A small self-supervised audio encoder (BEST-RQ), trained from scratch.
Model: 5.37M parameters, log mel input, arch transformer, norm layernorm, activation gelu, layers 14, width 192.
Training: muon at rate 0.0023, 20600 steps, batches of 256.
Data: trained on telephone keypad tones over noise or synthetic speech, 39062 training examples.
Rows from block 5 of a small self-supervised audio encoder (BEST-RQ), named by matrix and row number. Rows with one number belong to one neuron. Each number is 128 + 24 x the weight over its row's rms, rounded and kept within 0 to 255. All counts start at 0. Numbers have three digits each. After the name is the row's rms in percent of the matrix's.
After each neuron's rows are labels from the 100 clips, of 14848, where the neuron reaches its highest value: "responds to" is what is common among them. Only what is clearly more common there than usual is listed. The data: telephone keypad tones over noise or synthetic speech.
# fc1: MLP up (model.blocks.5.mlp.fc1.weight, 576x192), inputs 96-191
# fc2: MLP down (model.blocks.5.mlp.fc2.weight, 192x576, transposed), outputs 96-191

fc1.528 099:122139110152072139130139145127134180123145126109132138127153112174134160133131135180143155101139137169162093058141151119105138128116158081128172155107122112135173128106121131120120141118129161100098153097155135102157091124175082164099176124142116091095089134133122118125118158123138153117
fc2.528 097:175118148099123100117097089149148160119117122164189136112168163100169107115136167124123129121120128114101117140173136097154134134117164083099147113131149178101107117142144107134168147117153090141137153163086136116172100116155139115106135156092162130113125145102127173124104127116125107136
responds to: reverberation

fc1.215 114:098127125139128152141148113149127117115116115128107139140102129096134066143144130151127152175152179102122152123174150149116143139159082134094106126178148138169110125178137181099136069148151117186101110126120103094134114132111107130137174114103140142129134133162122131104112184169156141122
fc2.215 114:125148107108121091120143154148120134093169125117130121125105114096116152107114156142174123155106142120109130108124129144166125133121102111142101071129132105128120181146142110106103167132112098167114114133114134121158085089112074151140135139126154123148110147148110137106132136130130105165
responds to: reverberation; number of keys: 8

fc1.292 102:136083080127138148134161144164141108171111133156098090098090126108125143146119137138139140133138155139103124118099128111095163088140119164118156143173095147130149129126105087109122101121145166131166139141138121111145101100108106154146140161144130105141108103137105139079130094141097132127
fc2.292 103:123134125110151090128088122157117141093137109127137115125166093133147119110117178155098130122136140134077151099119132122113108140121153103104110134135175135149077095137170128088104131123152089129073114156133089165086181137162090131094158089139167082109126116097140106126140144090108144138
responds to: reverberation; rumble

fc1.456 112:143126133148134145104151110105118143154102064130111125158100139109159101104114106150145127143169077176172113153129157120115145124146105101128142097118119161131151107113143138089144124096135151159120131139131126165089126149125094116088153143128100189107190114172148118151097126138127105102
fc2.456 117:138129120128124117129125096113114152176100138115163127099132122141098139127143106128120100147101139144149100119123095141144104104128106104146160152143169092113114161166149106178140095154120127133115158112111132109145156106068134132143161122152121133120098132090172147112107108088127108127
responds to: rumble; number of keys: 9; clipping

fc1.465 106:110130133116085148141123123135140087102151085122136106146134135123128124144126123115120132111166111110139142154107146126129185109082126120129091148115131167109103149102149118129130160145127112126121139126102128162171110115133072117135132118128144129150143116138119126096169118119118154083
fc2.465 106:171124128128148132091154139159178124109130152104122147115114086153109122083156117079099130142102125166089127158135098167127082138148103101121127150137147128136142130104100136145109087128139083121110137141142128120108105138139140130113148129151127086122149171123121177099144132138103114097
responds to: reverberation

fc1.26 066:123124173154076110114120153113142130136088121127156121094130128118101140143163145143142149140136116135118151126147139104140173105136092121164146176088122168098127114108124099117164113097149150139157121122104165108157116091128127132141124154172145178095105129144135115098145090114093148087
fc2.26 063:133154167117109144155159113158146151157124128121150116135147199121145103174144107152077147148134132173095121088106133116103134129125128144109109137179119160157141138169131112149124135120124110114086130099125133142107140163154123107112090085109105117121121131152086092122145152142130167149
responds to: reverberation

fc1.164 080:140127137151099081165139135104122121144129119158167096125113135122127097132169123119130116145160101155178142131117147115167140136112147143125118127116127136113152104115197160112103077119120117168135104155120069091142124162161135127123120102102180103140064125127121143160149138096095130100
fc2.164 080:104137121103184142108096136148110133114111106125106143139093160133154129156108135133123139162140136118106073089105139119115112139144097118112139160136118144096110151159089088137088163097143115127135097081107119146137122125131124112121116130090080164117109137099114080094142153160147130149
responds to: rumble

fc1.474 106:149120136159149161140179153130136117096109086127109110123168117146152112100121105162132148138130125084098115121116145119136093119150088069143136163101146104111131109130154177154124152145122083119172090096159143185131158147139105131121162113131103127140125085138129155143115114135123088103
fc2.474 107:118140127117149117142128113134162146103118108141073118132104109100154127150168107100088132108120118124135130134111065138120103102163119095157095135121156146105134129124149077156167085116101158163133137153155116066130139118124137118111158147136123165150102195125128124106094106168143096142
responds to: pink noise

fc1.533 113:083132158122112139094127127086146131105136136146134123156127152147147129165116115160117126085090186087123075133142155137118106108153123140112118110122115139116128115124143153143124095161151102148129119130120092134134123135121150113156145143113119130161110131138137113108184156110182174098
fc2.533 101:111107159179135095087111112147136100145120141107190147145133083102103104119126130136142126166136153135124122157116102116134115153148160098129138067137133117140102125141107081107138133162110154140139144163092147082159139113154115180134145172129136139114086122116155139145108119130094114098
responds to: clipping

fc1.196 115:094155116162150131093127113168153144116098175142117144116112122128177124104132117103124130138172146119142167118124150093107154118180170123169130139108108126114110098160134154145146148133127116096077128088143140092116115134130169107130118093097146096138163162111099118128114115096116134112
fc2.196 130:156186156171075123181134170097137098169156142120135102133135125118100106146138144083138095094110172101137103163140092141124124106117114144109106127152102102097137129142111126080132078114132152136141150118101143150132137147176123081153124132128096159131118123120130113112131090116110081132
responds to: key "0"; clipping

fc1.524 108:157106124166104105129128146079189123099138115140129095134143161121132147116133151151146135126127083116125127129134117109112145092093087111119161155127126118117129127158105166126120129112133118157135155180127118105108129121103103140115076102106142157164113111102128124143131153113176112119
fc2.524 110:130133133129148166096182128174142140099092146108099124167150132143131088147137096119095133124144157114100149137113128136132107136128166181141117102162120159143160137131163093132091143111097117124135090071116133121145138139156156112109172120100157159092145142122154159109112139157127105100
responds to: clipping; white noise; pink noise

fc1.328 103:087099085145159132122172082114151138156136123097110116107167142121096119106101131120123113102143085134131138147128145153089120158116119109120180114142142159130165156152126136136151188164122129136131132125138103104117147167108141127150086151135139116197121103123090098126156140094137119101
fc2.328 092:088111133107070128088101133119130117130107086109152112139155114126122155083130076141071125114158125089158134123136094148123166107125121129126161108134101105129114116131163117126172134082108123142169125117096141118165141118115132155195132126138087127132150104126150137149126114135162155117
responds to: pink noise; number of keys: 1

fc1.65 098:123170128106088123134148139110125124093150117146123129123161121130125123129153125119089118089120161167111097140151145089112162132096150150176083107096109163137156108139097150134147145147120168124147192101125153125140110140132133092127150097124140136140125116133144145130088166118146148161
fc2.65 102:119109139103136120122127144169123127136143132135056182136112163073113122139107111124129162146175136129148118152154110114107067139146121145108119105146130103091153109125104158154149097149153153117095154143108110149121114160145152107106147129123124157128154100107130134112126102124114077148
responds to: thin (high-pass)

fc1.395 113:120127140116101103113138110143144147072093099095114098105121154115117141130155114173131152209138124125171178115120129130086155097141132122108094149155127122159121081177105124114122139113104157168131143128132130171142111146113145134159168154119147106184143138130179107131125127150105087139
fc2.395 099:127136146153146138122130148105088105109122140114202127103137089157120118116153153103154100126090137170175126136128128148175119169108103161158165102159120141094106193154101095110080172134136113114114069133107135117141143138130128141113132121128142144107141142114122124076134133119089137139
responds to: pink noise; clipping

fc1.525 116:141119126096075149125129124139055142142143107112141093111122138124119134153126134114131154146076094153100128116170127110104125117146096149122203138172116147127128122124120095132130141098122154144125128145087142119089125153106157142149132080116136101096137118143115179139145151124169156100
fc2.525 132:112096138146170088097168107125175137146137118136119133140116160133123093114121137124130101141123185098181118129141172130155159138096161112115060135092150091124131145157151130108162106170131128130093118100164100116168113130163141115123118167090117148129151104130137086115111112114094100159
responds to: thin (high-pass); white noise

fc1.157 092:125082103126122121101150117131131119116113117124132124097125192078136130138135120094121160111180124155133147117095154147127093161128087150178158114143080114157138127135141148111115137094161149127134133142172100148133101161113126112158139123106150113145101139125144144146148112153139150150
fc2.157 104:131153124108106118155101138106105143135174137131103125087140116123151139108132131133144139098109114102134114118136147155113132099099136076160087138140196086124171155100118169109127122120136143126107114124119111132109164127160129094156117117139135120127119124174053169120136186098133118128
responds to: reverberation; speech; thin (high-pass)

fc1.574 059:091165128134125127148147120146144159135133111108154117119122113102103095100127140175122125117159140161118121149139178125120156114140080136199140129106097119130139109140103098120134079128092154127132120084111125088151102106138138193128108084094162114143151109137145143146127118182159154113
fc2.574 060:135120101108115104141145106109137117147117108146101121153149135083170158093149108074130132113111154173146091155131105145131083158159121117107144110174121153148138154138136134188119167115132109105136124139128101162120139154151113123102130187109085148131130074126119097130132120081119140086
responds to: pink noise

fc1.151 097:095112134116111152103133091122154156106166081132154085151096125126167154118130107129157122152144069136107149110141161148177133072162078160101142108154122153169092160130131134118117154134112157125120160105138153150049139155132151123150135128147091099094148151122111165121091095139157116111
fc2.151 110:117125115128131095190118131088118097165126163127141130126148139127139136118095130134124127119128159107130107104128144093104114132120108112095134122134151117138125143136109172146085127128106149166109096139115112140134130114160144146107116180144096081142092097120114120151112146119143126146
responds to: reverberation; number of keys: 9

fc1.332 107:131111126104112124143104146125102139131140104138145094103128136133137152117164138107117138112104133136134174087106143142078162118121128141120137139137159119088107169098124085120132190119103161142102120142161105126086158137162125130113101137127140133124118178179124156161157118116091110136
fc2.332 113:135116123139128119132152133162141091151135137142108143093144132127119097164085167128104125153115108115164119158148113119166106160173144116122135146170081149140098111165122091143111103103154139109136112127110161088137095132047172112115126134110130150090158170092146129125092122139149166136
responds to: clipping

fc1.255 112:122081117121098169170133147092123100123146118096149104093095150141123109144163097093115113145104185142144151100121096164154102104137096109115159140119120153109135154135110160122078151121139184166118128146121131138144087143137088133140103132169099167096120123132132108092178124110098113083
fc2.255 100:110146111136167150132127118119118118126162098106108160142142115127153107193119132103100141120158071103101119132092117175149085137125157086097121097148151099104165114121124080141103116162099160117099151146129110117115149127162164150117151109165126126141130139160107162128106166108079134108
responds to: clipping

fc1.51 102:089133095153101154153153104132122130124124157144132129146120170119139103151125140140084130105104128116124140128112158130132119116097128129102085163153136142142087135153176141167115094087150125165097107118140114111104120172114105095133106108088157086093117110153120104083152125178115135126
fc2.51 093:185147150158125114110142115089106121126135146115088101120100153139104127145111155127133100130137111098103099112093105099147120111162124127144130149157079136154090092105157098130161147144167154082147107136106100146143160149116151185189137141131086122084149126113149132154080139120138121152
responds to: key "0"; number of keys: 5

fc1.139 105:132110139127143174119131138110136084107145116159159108157172159083119152122140095121156194089090166119142158079095123086156137162128150124149110148125099127106116149103118125182123153124114167117089134104121132106147130145104094152133081098126121139093165127151109141145106147156126115106
fc2.139 106:136131105145140142143126136091073155130105163149094164103169127102147132110114063143118108120129123129114131134120113162102099146106125125096112123105177156149160113111102103147126093120119135152165111130113118090137119124142091154149128135139119097119111146135115163131113140151128127136
responds to: thin (high-pass)

fc1.227 092:131142115103128122152181132077134134134119099120110110139118101124124172185153113141156086104146107133127172108098149144111149180131091180115117150109120133119147142150096142114101085166123149157112138095140124141124142138152157173157128117049086126115117107167114169129116130100122156113
fc2.227 094:108113134113081092128145111101109089157150153101117117161123143113128165174102140100118126112119149129160116112113120106080096141190143109113111090139112105158140157161152172120139115175113111119122099122118119134118150166131065114131169122128105138145145115123139104144129115122145134156
responds to: thin (high-pass); mains hum

fc1.373 106:086123123112085150095086158161143186117136140163119120136136120137151099129117091126128125106115102174134114136165130137143109093116181111137118172098089101133126146083134113141070144079153155165110125108157182100145107141150158121102106131130168156115104120141153109157141150133132112124
fc2.373 106:100157089132133110135140159121107131128120174124143109159114096153127140135124171127121115135152113170156106140103062147110073145135141083111102143134084160140118147117120129127177121102113092116137118138116117132132102129149133144160127112121150154084097139134165096108138147110149147103
responds to: clipping; number of keys: 7

fc1.183 055:123118135120106112146075127141128099139105149168125095124116085126163116134145169110136129113114180158161109149133169177116131172130148111114105137104118125124094146155150108141100118112176141150119165097148169122111139131137103090129132110142148133142125191143142113111122128150170133096
fc2.183 057:162087136094128124121174151136104131141120126135125139142159112059097114115136089145121131094146106139185135111136112166092125111149116149114136138161105150119103148124140129165141152119098119089114157177140137128141097139097109120109118145117151124127079171146131089147139104138167111143
responds to: speech; quiet level; clipping

fc1.180 091:135125117130166155134109121113144100151129104131184097140106110131137147129130130115120109140148130137107122098081134168159147166117100121174105125130123134085115156142147146109109150147144152132097120151166122130107099153165127123119126123123122114155122105044195139117130120124152168113
fc2.180 093:151142103136132123147161123125121096128127157150119128132126140084122130145139148128155147150106133102161114104155141147121090142158149133141105132122138118160140147086151112091140117101125143099116169143103184133135110115126126092108112091103105135148106139171141052121144141166097114109
responds to: speech

fc1.372 097:118150136155118138159198134110122107120104116152165109128142108134070156160146135137142155152145112127107180129175116134153110135127110141134116097121155096115121141100107072142134110133126029150129122115158123147133144127185135112117103103159136078088113138157124135108169104108164143078
fc2.372 103:126099105128119167118116130130146165145074118112105110131134108158140132077129097143114138132073111092118090149145115088106136141118099135143179132108112131161130108142149126153110139127152131145106089088126163129116142126134109129125158137141144150075154143158107145133107172116107112158
responds to: rumble; number of keys: 7; number of keys: 8